Weights of a small image classifier.
Model: 9.45M parameters, 32-pixel images, widths [96, 192, 384].
Training: soap at rate 0.0036, held-out accuracy 100%.
Rows from block 11, named by matrix and row number. Each number is 500 + 50 x the weight over its row's rms, rounded and kept within 0 to 999. All counts start at 0. Numbers have three digits each. After the name is the row's rms in percent of the matrix's.
# conv: 3x3 conv (model.blocks.11.conv.weight, 384x384x3x3), inputs 22-32, a 3x3 kernel for each
conv.300 099:565610436451494545546508521476502534470464533408588428538551506440519498540507520461421524532525493473484508516462589475541433496549487463508522370519514485535550514550458421452577464546562460489483498452505578493466456477527471573456483497549495516496437534550497426549483476532532473479513489513
conv.301 115:434468498500412417523512595470418425525563528515476487527483503441514470477543473528472487550472553433577451451545506478454557496505417399461437563501562444589512486528467605473476467570495512464539526463470532537435465508483527622557406394527457589472459490598421483487467581503540396501465564502
conv.302 108:571485428505422501471502432453427518502505521480492515497512532546461450517510518472525503523492575535521492522477590540570471515419530540464597398442419523503483476541522558519533473486518487475498491439403529456490544648540613437529434433477479476515426518443525475519462579552564398486457558466
conv.303 094:523493430530537522424519469422536481533380436434535488526514514516496588507554470403409539491532512446487456539509562491435554507566475495518482462328487430398540463447520573495512530582525480509468454481548484466498503466426596533497483568630442463381507495545519516572498538480477506518585554470
conv.304 104:407460370522439536457486509441498478558549538579465399517550475557498505371573492457512470500495532526490569440391492501541530590550477526575545507534467473454490514431487408593512556473518439506552543476465538528562524630508472429595470535433552450536536514551532459462517541494594557400516469503
conv.305 112:500438495506553457480580517512444458515518393542507523419483483510501507500477532513520485523423481507434405448547476560467514554610437508526483544517532464539475544535459519526485475436513562406440414538507546484448517483427454493584478528539670586558587483565436514389514484552481506467435535491
conv.306 091:506514441589497506508570551551517537484527596449586499494531451512532438450575518478482539541502541536516520600569460511573595581452497527575522460529536461461403502522487435489518567492477515494437511507487412497649541523536520476482471515456518552547498446589472461510465561427549463529534488474
conv.307 090:548555576459414526449488459519404527427477514501631479450480497533454497545475501512544428515476497452533569497491476529518439478450450420494450504594460472553511470489524519542540534565531528517516498457509478572457427489592531457508466462415490422491552484666539492545497438522477463470607467500
conv.308 096:504517510457407507447546509549567472486542446538466552578552458379586489552329557460600441535478590468487444482587539454527532586536518443483551484544569528452493471436496519416464413538517457530522533510493462496438473383521432515470475552415502482601554528411431449475552494435510509509483511452
conv.309 113:418498490526476472471531514565447523532501400457537479447536492477441524545538552522539528583407547445561478533444509433463575521477501567444524604486387532459577566484491506605429515527421518484422412532445496556463554392571446444519409438503444605510510460514587597452558535497474579527524484474
conv.310 106:541483450574478541487540523412493498485496564436570482531451469522473569344550449479510488545475557476474472500586504593464555473465483560519556461489481530424502565570489411477446554453518542577438592499594429623506503436481485487479455513461577526564530451443346303344451489427465489556526472514
conv.311 111:433429437541507508441493503449562479589505540535532569504404463506544458467442517522537507501397396479540543513563544479416511475550482500462531573474454525504521505467504465569537549508515547523480584503629532635508538479502499409478510541525494500565578470588502486365435457524539522468405498526
conv.312 109:519471491449536360499464405540587514597456511525545486483529449531492502489436522501460527508535536514499480507524476410467511400558564609390525641477409530483471500534574475568483512585454604468565552336539549398488424418479372529507484519511543485589496519484520598502570498549524522499371489598
conv.313 089:539528555454533455559480515491538518488531528652506459486518486483440423478407462520477411512490632513492455549512459458539550516448482597473499421626449527626485494423556486616481614525544541529528402488462506369384482453482545350467518510422595418528628478551407449614491521468491518471531591498
conv.314 099:446515493467450473500575493500506465505508480400358448530492400390607527542478520452521464498529646545455465538486466500474495581557504423501564508475487369466551521373512625517523349503513438494552356257390508533546527486494447410393498491498482481485540558381572484525445485527503511560477554370
conv.315 106:461441558555377466537424554507460491425424507465490407500481515533459553455471532571528526487497487438465464507494521463505549509448579574413505489422529462436571599470496564456535561557498472522595526490517507448482512515564543505471503610495574622481501450496514477551512419546385555520530481567
conv.316 099:520477483495520584514464483540474527420480479532567535566435459427601526553411478460401525473440509474534507473503524456504545543515490569514525399537511460550538481458533499582468501389565449552532458555593473502416533470519472496547606596517555441449511466497574485541543430514497427513469560406
conv.317 101:518465431464494434509526442460444413365523446444489424588344512465538540480503493580461466400359440378465375479470504527477511484467517617504477429524508472494491577455544428516581582491485398504462528421488525503467484519440536498455463442438585527498500450444453488542513475501519503431529432456
conv.318 097:564526576435541517565529452486481513520508556547526488429471446503399481484517488530499460578545602471520497515514483492444472462543527481477460597427552566496473570424508497448491476527463620585600452548491451524444521474465462481553445590463500516532461460531464448444481494553558481536436533505
conv.319 101:529599495495600464477447472461507471481492537535459555531449522553573378447459584508461503468444529439516491470520552514449499488462587475515473531480529485385618517530464540602539525468463482526440486548609499551448584459486498472495564512471484464586447567516543511558493534455471442556491452510
conv.320 095:511513538522484474573453572473513462520518490491450455508542515486526490501500464465551538504449505473407474493490528488396578471563403512491500480573531465530557451499560551426465509479526479553492452574465528429487530568476461414480540501602521461489435456548475501500523487459557459508541586420
conv.321 092:465483522457419559625533524520417477417487388513436374507525495488486570487528466526513541516480374445453361544508476498342576567593542496483433535447412460526614528617467574491461532526464556421497530536411598542481509433463558517512534502491569582483517496484469379450544529540475533527526454424
conv.322 103:530504477500496592490359577536486528523408492462466530469502480455506517508506497477570469543533572476468541527430550472494397457572499548574526436396468538565573427583546589473467519450563489513511500503571449403595484451500519563468460513502545385492451505532575530650490434500509530560412578471
conv.323 095:514511441500435435500465469504530466486595523490453465621426467464503590494472500496531432489573537530498483472579492584368552487598570479477509566486576431489562429443534546556472465456564539572569508401478421520519448554573504475496522557451542467540481418445507563580569548440479545557411496471
conv.324 093:414457515452511442495429535469543482448531592447562506525562504474497527519564432528501576541556477572499536477428541407515450468528588379521526476572485580524505506546505503467476497494540467508584415513546485495486519514592536548497522454505412447401552486562448316599467480498511461516492483470
conv.325 094:515495558504520482516564569592451406548439412489430507525398466476540550491471463545524531488492567471529532495508459479533498524418513468476589519497521507403476490528569428539505554539457499554554497457508508495549604500495574437509498501514544516512508460442526593445491539526488496590615394508
conv.326 086:504596533533498426421482507427440476496451527505488476492512534509467463478475518489569481533488394473516567557447507554614520562494515428413382455493444551425544470546440416467498467486445441468388550517534533560489473475511550415493420545509508536478607412523436527517513531437492493509510505534
conv.327 098:439499466513511450485520456488366533500522546472446494472434567548484585511537492500475471574451540483496469556445548491410478549554449518391537525525506520546527484628448563442547545471505442513468446384509532548524407483500514560476394559428540518501515441559453510485491495479404506475490613506
conv.328 102:383425398535439573485534555487510518565533458510517544555494513525490540486490439446542499538466548538542442469520517483418515515523490512483430514523571524540564475438469518561517434509509581489568486452472562544451456526501493451482439504557470521546512451524486451534457495502553621527544490566
conv.329 093:459580478512544530426568565544513625586488518550606546514416529507452526326428489496471493481525492515533547505480579592526522526414530478502494460503627480460529509428455342442374446467435564442522563560563475593406475565555513473534525460440511446516453458500407373541496596558467501475481418586
conv.330 094:556534485553492540493516553437460461543539524479555568547484451501556485528490490481454522516338452479572573474490509533521380494551596346404510578585569558523474429441486532462473489563498490585518613419397423510566477447433482453561496515517483416475413496514534506612461466424520550496531533548
conv.331 087:482434504477472471454515503561451454509446416558377509508508563571475493535549605591544551484489497491424557542520462540492449453493568493536453465494475515496486551520479506512445576491471492488498491511546479500534425454568543454537452538518492477503603514548482527558483575503501483571473449570
conv.332 098:418443467449545519556580507487462447496464560477374486481447533495564506547511531488555508450457528443450463519498503506519521462535522510493472429510585459438500469615540447458563533424578510491546491566505507499486496535514402579498470549628616538538515585646575436298486453528490506447516426490
conv.333 107:560437477576457460365552498478479441532488482509544561385563431615446645507470358579529522505517503436504533460503526455578483507489504546519465424539448517353513449488413462481525480442574463529520518488524491487503444597518516529446524476543417571507526540510484544448441452528498540473554546476
conv.334 098:493472423603548560552461496429389433422484479462488442511509543510542520492498480412507532388507327441442406609512469471523490485438512439580553417508510464528581486425512501500493476483589347445490505584524515560514443458509474407503513537551548468450443451488446501595575472393554421404515421425
conv.335 098:534467510613570465422505567427512568531503511521651549496527524491611449513547458539535447514497427498557485455430519474481595429501488554555484475432563532526550515510494500536485500429540564490449513419554552526477473421542487640492543429556439519525546576457544425492554532582537500527480398524
conv.336 097:349417436522450550533540502402498506418459564518485493448500493551616448475586462545524478447506501520511509409528536517467459412391562418538510401524516586514537485483554512345563434610495449626487454502513540517509588585591539410519574527481477540508502524582497487541484549454477486497373536548
conv.337 106:591538461466549521530481457498511594564459543488488542479450467498548453452435529467521533486518605544507475498500467567462436449453500527495508462450481503532487604555619595596558621626438528541540472434489426459463498506476453508545430587462520428422353344424344539570479485504462547493488630508
conv.338 087:463509521553545551450497445463511469473510495553513462482465500564493505467459509486542543514445437545495487566481473452424470489583520588482509329405451534594471524504508486500454519494451508496531502518501501570559477403499489480414496546572554461477468533534615434443408566444486489491527472476
conv.339 104:455541521505503550515512471478499394461467452488522467466479389524521569507551450538509517414378432433547436474561464492499527435511520553518509387620590539380507496507482528424530409579501536526503489351466512496538527486544473477457512517506484580638493338472473534547463510521479444418567503447
conv.340 095:517499442480508454490419528507495426528411494497495521463615474435442667449562511518504535436401543485390538456525517447441474508414515472487527552411447425453481412476530533596516487543518451500518573466510546456541487508587468680483504521520510474516481446451582560526550418463508470581420540541
conv.341 110:515458459537416401466432449526479502423520521571447567494504558441479509504460528467449454436503540514496587515517521475493499551498473522512501524445514465528507560527512385557489477507392555439467511521517533505481544540505457532540494545518559501580524352436363398553446534458503445558429442478
conv.342 104:478505501540600465520486508552550508625483547494495432427436566480631529468569619468561485485538500540473489496501432457434518490516430453614447496538531452564488467396693400485481507414559552475427517518467447472487526444421502451524483545521520512600503416534465454530481460514479505457503519364
conv.343 094:508486528492561503534542510411494522484408447474431531495408461530445502500558520516410466391483426439484518497375561526484577494500488430477486502511507459558521496382493436449533527469436453612522502548575560414526501423561624513515421496469481475541426234405536465631518563491529404548496539517
conv.344 081:508552573420472495548507540542517468489460539527588466548507431479427487452571483430486541445461564575456494502542487570483462510488522524473487470554441454470456582480538504464498473523456384534512534509523543448569457571537467440549527511526487583395564450495550493482505515519503477447460483539
conv.345 100:509487563594536453483508495499534515512498425572412469463418512537568474541520444538398529540551468468370407516501523378400538497506615476472499553460543595522459459457517411492484539517490519461359458540603511484454486452436454479508497565488533436596565521467479435515515512495463453466509440511
conv.346 104:357524513446490486413512518509512485541533472525523561403453516605495465476553561510494556462492521540582585448450551528485521371551551440488529366483497535561498509481494482565517493520418422542515460491533481476551552573472574466494365500484504547540507417572545534496495530505516514427463495515
conv.347 088:463566479567558487538471430480493509564533508533468502506484537538442474515575512513540548521508561457536508574455608509458476396536541415532578542365501400550523467449474543442520470527480505502514394497603475526499545460523449452600509600529467515531491483565573475498519487475546507523470553465
conv.348 107:504517505556501436537542555515510441455493498556470493531395506575541528423477513497475467468447474471529539541413475403509442506569526549512543540566512478437447545499522563454422584442538521426487486437536517508489558469426472392484511473410553525562584534479512444508567409463481417403537528560
conv.349 099:408462430485536482546547542504447532434425426504425451548568475436430438577565490489449510403455391501473401498513516418456487567518553499564510415409541476469451462544545496514460529504481379453531446500539548563433503489581500500481494568460569530528475536507437505517568607395500526546509524450
conv.350 098:532454434488435506525521498557617523570504581528485486360490494662409495387583502500515450578528527581568572449486467571554513451520553528520511460508596575454598580465524508530652544412508506535552579513444489488511429535441560467505407556544586521512471446549515535485518445492473507448536459522
conv.351 101:506516549561473554506579529530515425433555454487485431501436503510525464505535568504569506446547465455491238506558495478428487479506444582579587466579505385476575519405413477483424555532475444516469494531526588447575491493518483534437547473502505584454526425481508490494480478524563441522497530386
conv.352 101:548546519522507511422481437499587476511449452567411482452493456502553489452437414542436464546489419547496575432516504505566551562493522569538478469473526520576472440438526542479439429359395542505503567532508513515475546471476405653367494462497491484608469488447456505485495486535449519510459510534
conv.353 117:542451480551463527563465549546476595504523481572525453457455560511523518398568519442439500518392523517522532524452486434502520496452567445473585560489570523457481532490536447519476556525533560559463496446441487457555461499473520418486489536523489458534403481635466431560441592445561551510487549512
conv.354 106:574486497563551513558534547570530549525481519574536448433603500517344548462592493482494494479548462554490501472559485553495488423507496543520540447541514481549514426499482531462525511626446506439497562564562480538455479499493470403551487475508529528568479555514457516548513496534470508569538514434
conv.355 098:424425491545540478465480472498497505511430462486575475542552497598525567566576559545450517525528433488465481505488577548459462497460521482522516482440512556481545579506512485512482563466506432393480533521468456548453488483482532437488463449567529500501484475498471531565512520478470477440456474456
conv.356 099:533560512457431514484490551525493423534503496600498473531488448554477569505426424439477438445567433513621556475475475503459462461560489468471533479461544488429512404550579418553505562494533463579539519483517526462501405535445533459560455497436595568511493491482374505470513501462575444566471471599
conv.357 093:545484565537546466430543511483454431492412441457526438451572555545434527439564500401503499413504465513476438531466536525534526496454416419471531549492600477494585491501571516523470482505511467485467396604543516466525436571532435538527479535526589460479540533562501604487508524495477463502496391454
conv.358 098:456505463508451503509467488464465539568458505581517469456473565559503457460472527503518423472549585453529479452468461568515520522546509534507570535538465445445503453519523517461562415491485548557568427440470539478481502460497514506498472411444475537469436447593448492454508502596507476562534586467
conv.359 101:418486533493535580471512480492545499476507475491570482545518466447425543526477449474497454495596543525495557524445419533557443438433487396475539450454527415542452530494505503558495432471529518486499486436420536483464511594518546371416525393586527595500435513551500619491560442599528476476552562386
conv.360 094:490481482516567502487499527461422460624466569447629555547403558535549450439480556487579519558515443495519489479517492544463510482477529475531595482500535420548504477400518451522482504461528520483500503565501468498452500477442494505565446513393516541587485399600475462474474527534474424495431475490
conv.361 112:505478502558530533480506479522503524481571452473473514551473583465488485529469556543551504529528508446472441445504523473568531475560524481535500594384541557446463529461540602413486571478506459600447455511538527487465483488502523499475478584432454537383470469520434517450545492489496550536531496512
conv.362 097:471550464501491518551524438462465483498397441402431434468445512510468499542564477524464485481436438421402414554447478472590540435506455492508503426441469465478474605555509408542460511460508593507436501396477522540493483515554404548447537541480618550498520482318470427426526489459534446505521548481
conv.363 097:404525478422514469536453528462427564501477507496472537503522474525520499527545460482495498473484481458490469541544538543515482411431537463483510574512528486561581479431469466521505551499506526575408517440509481533424455459492549590532514452457453527535594531527577412532498521439411453594475533436